python train.py --encoder_arch="vit" --model="image denoising autoencoder" --dataset="small charts drawn from random numbers" --train_examples=203450 --image_size=48 --crop_scale_min=1 --horizontal_flip=false --translate=0.06 --rotation_deg=5 --color_jitter=0.1 --bottleneck="denoising" --downsampling_factor=4 --encoder_norm="layernorm" --encoder_norm_position="post" --encoder_activation="gelu_tanh" --encoder_mlp_ratio=4 --encoder_head_dim=64 --encoder_fused_qkv=true --encoder_bias="none" --encoder_qk_norm=false --encoder_parallel_block=false --encoder_inner_norm=false --encoder_patch_size=[4, 4] --encoder_conv_stem=true --encoder_layers=6 --encoder_width=384 --encoder_positions="relative_bias" --loss="mse" --latent_channels=32 --decoder_norm="batchnorm" --decoder_activation="leaky_relu" --decoder_widths=[48, 96, 96] --decoder_blocks_per_level=1 --decoder_block="plain" --decoder_attention=false --decoder_upsampling="transposed_conv" --init="xavier_uniform" --residual_init="none" --optimizer="adam_atan2" --lr=0.0012 --beta1=0.9 --beta2=0.999 --steps=13000 --batch_size=128 --epochs=8.2 --lr_schedule="cosine" --final_lr_fraction=0.1 --warmup_steps=260 --weight_decay=0.5
Rows from block 5 of the encoder of a small image denoising autoencoder, named by matrix and row number. Rows with one number belong to one neuron. Each number is 500 + 25 x the weight over its row's rms, rounded and kept within 0 to 999. All counts start at 0. Numbers have three digits each.
After each neuron's rows are labels from the 100 images, of 14976, where the neuron reaches its highest value: "patch colour" is the nearest of a few named colours to the mean colour under the peak; "top examples" is what is common among them. Only what is clearly more common there than usual is listed. The data: small charts drawn from random numbers. In brackets: how many of the 100, against the usual share in percent.
# fc1: MLP up (encoder.blocks.5.mlp.fc1.weight, 1536x384), inputs 0-127
# fc2: MLP down (encoder.blocks.5.mlp.fc2.weight, 384x1536, transposed), outputs 0-127

fc1.755:524499515498549507486528480477474523540497530488480487531527532489504507491525537500461483513532479531475511481486514477480489513484508532515507482534488499492494510474508521506491490478459474471516496499520517511482498476501476496538507497507499542476463536456510529471517503509496483520505521502502482462502492498508499551465486507421468458505448487485513494538528538461476498525506
fc2.755:506512530513513482462481496515470518567487501497503540529494494513469547527489535534515501480538484452508548512488488495469496526493515468504554478506521488537492553472499500485537510472483457477468481500497496475481520521489508502529525475509491492468493561461494522513526435522478485496479526512486482439499509457516516503489514479481467485511532499483533466517464533517502509526502
patch colour: grey (69 vs 11.9)
top examples: pie chart (67 vs 7.2); ring chart (33 vs 7.1); items: eight (31 vs 12.9)

fc1.310:497510471478481474518469466520488469473518540511520451487519526528480471449504482469503485463499456584476524475514510514515511497490485555524512511494552499553521515540498493512454523480480492486483488521511516464502523491496490495479498493495522511478513527539524450481452500459535493504477485519450500523483509470486521504522526493463515487513506501494496530518509501482615504500513
fc2.310:521483528510449473534461525522534478494578460500509529523524470481490504502491470546482495468512489516489476487507500477512477497519478537482494510490514473480509502461460505506512520538503451480522524520517489500463493467510537471493508498477485462555461509511496501471502498541509482473462489516481475513514479457536526509501484489529518506535490494544526472484523535522561498506503
patch colour: white (87 vs 39.9)
top examples: one colour (99 vs 53.3); radar chart (97 vs 7.3); grid lines (88 vs 39)

fc1.350:499494500516478517529517475528566466507518514499492503512504491496504522493507468489524543495531471440473499517527508454475444491512484513508504449513510536512482445505507490493502530515536543485497504485513513495485488448493489525538502492504496522427470534527507433475515475468471555488494506502473471450516514502497476457512512534461500472486549454511494524483505504491531508489482
fc2.350:494496466472528494533469510485512531495482495448524474498530514526452497514467498500433488507542509520522460453510485504538543534485504516478490511505512487494516492476519494509491503492494463505512517490489498473525526530505490521475531515526489505525519492482475549513507522463524457517466510537549562518468475505488533511499484479479495508495451480517514472503499497514484491542512
patch colour: brown (36 vs 8.8)
top examples: one colour (84 vs 53.3); dark theme (76 vs 30.4); histogram (34 vs 7); radar chart (30 vs 7.3)

fc1.423:482505496508500480527514493474513475483493496523499479516522539538506480493505497487502507508521487541523513467531501486487502525461478506528472470479528510532513470518472503522447529476472518490518488530507483481532504509480471514510515531476512527447490525503515501459448484493540502510521549526469480485528504467463511517474494515497518521557467495500501488517505538507561486477524
fc2.423:515460507541493452492466517507477539498474513513508512529539533493472519518513504544461518497504490492501500516474506482526514477502501554474515481517581520544531501517495475493520481498496494466472503491523533499438496462507514472474462503519470434524524478559514546519481504528528485496481523499507485522525536505524479552515500475540520485526437493476503511496500499503489488500521
patch colour: white (80 vs 39.9)
top examples: one colour (99 vs 53.3); radar chart (75 vs 7.3)

fc1.399:498475481447453500521499462492468490502501514510513472481514497539518491475504500489487496513486464509528525487523492523495485512518485556501480486494551534511489510547435522492470495474448498487476485483519531500508566468468477491505504479463552530499485505527511483460467519471517497492503521531461491518507529468504531499507514450495523509465481515499472519500526474492597468484502
fc2.399:533475541515459468534506488486492514458507494516518494499478435524486515505525488565506486485457509464463475490486504500507478500523450552511510480515516456505582501510495502475546494480521468525487479530501494511469529539491540496522510527515481472517524463518480491523535500536470515475495499447541452510531475420543526482515543511562496477522506505516534483502461467467540507481504
patch colour: pink (31 vs 13.3)
top examples: one colour (85 vs 53.3); radar chart (76 vs 7.3); grid lines (70 vs 39)

fc1.60:520494477504511509528449507560491511496510512546502471472496532479514477488462486476481500498510480531506491451512501474496501506515572506537537475521510494535483507508511534489475522535454503491492488490492499486536555460511501502464488476505530497497533499512506524481498473444524522523517505520460497521484485477523501480484508520492498495549460496464488509510505524515577502491496
fc2.60:521482514525485502483492529515555517484509473513508537486495480533484557507491493601498514499433520451510472542451512508501526460515494513474526464488517476535505491500483476504486500490536432543491486522486494486503532508494566445535504492452484426510520454527479448497497468552472474494485473496504506496487493485497515496547526491571514517463518505468490506459450456507519499526501
patch colour: pink (32 vs 13.3)
top examples: scatter plot (46 vs 7.1)

fc1.366:495488526507500492483525477505492476519452516491519482520548501474517505500515499490524496518504472514482455483507518463489467518494519492493472492522478506499479527506478550520489485501520516521509478497498520491519408518533471500491525492544498521515498508474498461491520517486505548515508536454430489471498496517511498462490495488523487469514546470457522496482507496488492486488518
fc2.366:477499474489482514491518490515486476479492507481494474456475522471491464487504456482513452542488498512507486499512505514490491483492521422496493486468486478517532491491467477483480458463493483500503512496480485486525474489512506488488504550479511499514504450497470477514486514509484538514503503473480507484490469479510508473467520490518504538531525508473473535495476487476502468488523
patch colour: grey (48 vs 11.9)
top examples: horizontal bar chart (28 vs 7)

fc1.395:514499496499515506495502526420472487487466542503520493489536458516511480471521477529491523507458503446489550546566475479469454466475507477505487512556433524521525513505542514514544495479502476519498481509494461498481449536511496503494510514525531505521470522511509489521540499526483517557479501508490533483497451496484505504543493528533480493503483508512511512520482513519501492530490
fc2.395:505500500525492481495542513476509486507531447506482516502451526472515499515516484473499484495514500460495535509513477527514495492510504457549486482514492488449480456503506474483507490469456479484508516508489489504492472449480503465530477511487511505482487515517478523493489504493485540481555478479496478466506507501512513491461484479523519517493547517493500523530509495493497490497505
patch colour: brown (27 vs 8.8)
top examples: heat grid (48 vs 7.1)

fc1.510:517482493535524490463522497511503539522518499475488504508522485510529506493501502492467525488496492434487499501535541509479479523503496532486509527523474485492513513523547526476518520541502538515527471504462500543496483517519527506515481492490459481518510467495527507539513493526482477492502483508504503514484509495478496526548510524505483511467520533529501507541486508519375488500515
fc2.510:475494542509524488499503541533518570488517461482488532449482472517498521498504466562521467495458536486530496541443508514513502482506480499535505495485514473499521483517494507508498513452524475530474473527485502481513494512523549430526490486514479491477549472526498470517527462478469549497482499527535486489473490485463509487539505496573481492495460471501515500482456441502534484518495
patch colour: grey (54 vs 11.9)
top examples: legend (62 vs 29.8)

fc1.229:539502475478503498541496504494527497472526512515499492495498450506505542457491515498491491511478494523503532476509496482491468500486498496530479494505448502535513449503458471518503510516533531542507477491483577469482515503480480525521504469515479551523534501477494530517515507503493460508520490511493517492488532505444526503525500495504494495471507494485492545512529499472441493531496
fc2.229:493524499478459484494480529500487521516501474478493534526488480483443512524514528503536507502459477448497508509491557522518480493529489503532518497469518498547543516494493520462495505491500511507466486489484496506530496505523500445503505511478509452481503487520490492500566475522459493504505557488500511473483521457516519454513522494512491465515539501503480462527458541473487492509506
patch colour: pink (42 vs 13.3)
top examples: legend (61 vs 29.8)

fc1.226:506517519514523523503482482491520555503488541520486442493514498504483455506505511477473518481470515496501487513535520484519503534475520504532512508536509505471473488505529520485485499463524517488508481482536484535548526483485497478455490488512497486508503491496543505490513483493480511523462467532468496530511528490523552495510496566476479507591481505487448513489531533495562498485521
fc2.226:501509540520508469496532471519546555508496477496516520507502453497450545512532493585475462495467518470463462521508498495518504475510479526486502485476551515514533533488455493497505499475514468515496511571514525489447515490537539447509473514506490474523526500523474506473533468552478524520530485510541478546484528487490503486532518503544503517481476481479489493489473449528537514498514
patch colour: white (70 vs 39.9)
top examples: one colour (97 vs 53.3); radar chart (87 vs 7.3); grid lines (83 vs 39)

fc1.528:548502522483489491512519489500491516488501533500473456496506525522519497453490486473485489498482487521485520494494509484483493490498491523550516530493554504516484470496421493514476500497519499458517504505523499491518495503532479490512502492497544517493487515546514474440474514481470497523473496513460471493482530481484568477513484504508517483513468530521482528482510514473568534460506
fc2.528:482467507522488497501482507547529493514520461515475568500528483497491551498482537563490502491476540490502460533460496510502503501533499541500496441461592510522542520512464465524504492486505488512460506542487517498442515495555532468514496516506440474507471451521500509516526490530511525491507502499488479529506505470521503525500515466535483511504500515532521517474476444517530470528511
patch colour: white (90 vs 39.9)
top examples: one colour (98 vs 53.3); radar chart (94 vs 7.3); grid lines (94 vs 39)

fc1.549:458521519486479502504475464484456478507482506526498506463484542463494468498486514452444474510505530541484501501508470488512515508495510525506525514489477511492491542448540481499497498498480486429505524495518508469512512521479480534432488551497518492493487530455495570500486479485504501529491542548475497504506524507494479492457448514487480489492466495521486467509534562507506562510494
fc2.549:500528474498486451520491493490486524463506504479523513502480482536456468498489494494498504479485484475489539523470529515460523503536460509507518476476493477508494463463499533454485489479546489497457480499505523487545524513508520491473497528499531469492514476492472463482491481495513481489483502488509522499500479475493477507478509517496515528498517516506524487489502514533512501501529
patch colour: brown (38 vs 8.8)
top examples: dark theme (60 vs 30.4)

fc1.145:485484479497525528445553497550538507513493493495489489489513514463538530471485486495482490500466497464531505483520507508457533479515475485522534504506456511508528566482510472479531485508525549526457484520494497532539483480511502508478493496502509429507514459546523521511534561519467456568501502495504496488472519491507491523519504504460478507444476492462449467519484464492429493477500
fc2.145:494464476530476503497504515495511558498549450480503517488526503498500489487543496549482491511494519511511506476493502482481513479513554520476455446501566507493531479492447498481536489436482508523516480477501538519498527532512487461492483519521440501543522492515473495534499519475512539501483487519543515530494542468531492496481502518496492491522462474492510476472517420496545474492486
patch colour: grey (40 vs 11.9); pink (31 vs 13.3)
top examples: legend (74 vs 29.8)

fc1.684:499500479467509502457497505465494482471518532487493492468503492466512430500507484484531481527473549523484513564512456508483479453485495492499508498499452499481507519481539532521491484491487510510524472473497503547524489499512501494455502573510552522519487498453509502505512489524492478540493489488469499510501512498506451503482489514504512490486518525480484523529518517507457504511498
fc2.684:505494500548480475472532481524512519505510453483489545514492453466478495509523467526496521471514490486508523460514520506496501495520490509510502484476476487517497491507480548454500470510537508500447493518484507480510541488516553499499486494479524498511521494533459459510494490506491485479534515485507521521527498466530528525521503508527496519538498491474483488481504465498530473478511
patch colour: white (90 vs 39.9)
top examples: radar chart (39 vs 7.3)

fc1.41:506522444469489470499508551494454519504456508463512495511503484503486507517467515480502486526564519450474520491490538493497507520508537484528506524522489509542528511510520578500480522471500513523486497487503527482547483531532493495456516493487516500471494503485500511533509529475451471540473541508484510497506518507539501432499474541514504492486532484487489487519495517481474524475481
fc2.41:474487546522503504497462542502506545514481480549504498506443516504500476489499501522489510507535478471532495517502505495454527471487498470520525554493485494504502497522479472499490498506481485468527528496469470532493509471495501544511492519511515477494524482476540506502502503470518477493507455480519495514519548504487524486458526494516480561491489520515526520525493546515543486496475
patch colour: white (86 vs 39.9)
top examples: heat grid (45 vs 7.1)

fc1.478:512506502484486521556459505507487501501471539492495485489522499517527482512536513510524499488530484527538515508495477522505485536519532521541484475522541523486457516512480506513481541486459512480530550539546495516501504494509459521514481481529561530468520490505495490451467465489524514497520523523477462523506525498490534487437532484528520487523509509489517506487519567501590496471499
fc2.478:517497548515496486443525497441582504446481534529513528493490537549452481471505508554477517493430516492481528519519529493515475464516452514516505511471526515516546514497500547529494541463535475516488474476507510463508526518474519442524521481500479450506527507531469442505517487511488492470471516503498483520477481484499541486516532520498471543477494524467464511490461543490474493492501
patch colour: pink (45 vs 13.3)
top examples: one colour (95 vs 53.3); radar chart (63 vs 7.3)

fc1.512:505508493537526494415507495532521492503498540479471524482497468484495480493518507491499538516471468442527522540535513511470524463490489545512507526503486480494494550496492514472526540511512519505501492512465500515457501486490542498462483519506499467561463476515484466538479521503503484520508473495509497529489518515507511494547504549457499512454499483502496496526497498495481472517494
fc2.512:543526465513499488517485493504455540508458491522520505491508518468528546492506535536518490504475516470506448508502466485533523510501490487486511472521518529495536484528510529515538464489543514525500491533507476502497509540521483484542484495520477485496473500482489480517480500507481526468508533513509478466468512472531528486492554475493502481532490507502491541480487484450470509472508
patch colour: grey (47 vs 11.9)
top examples: lollipop chart (28 vs 7.1)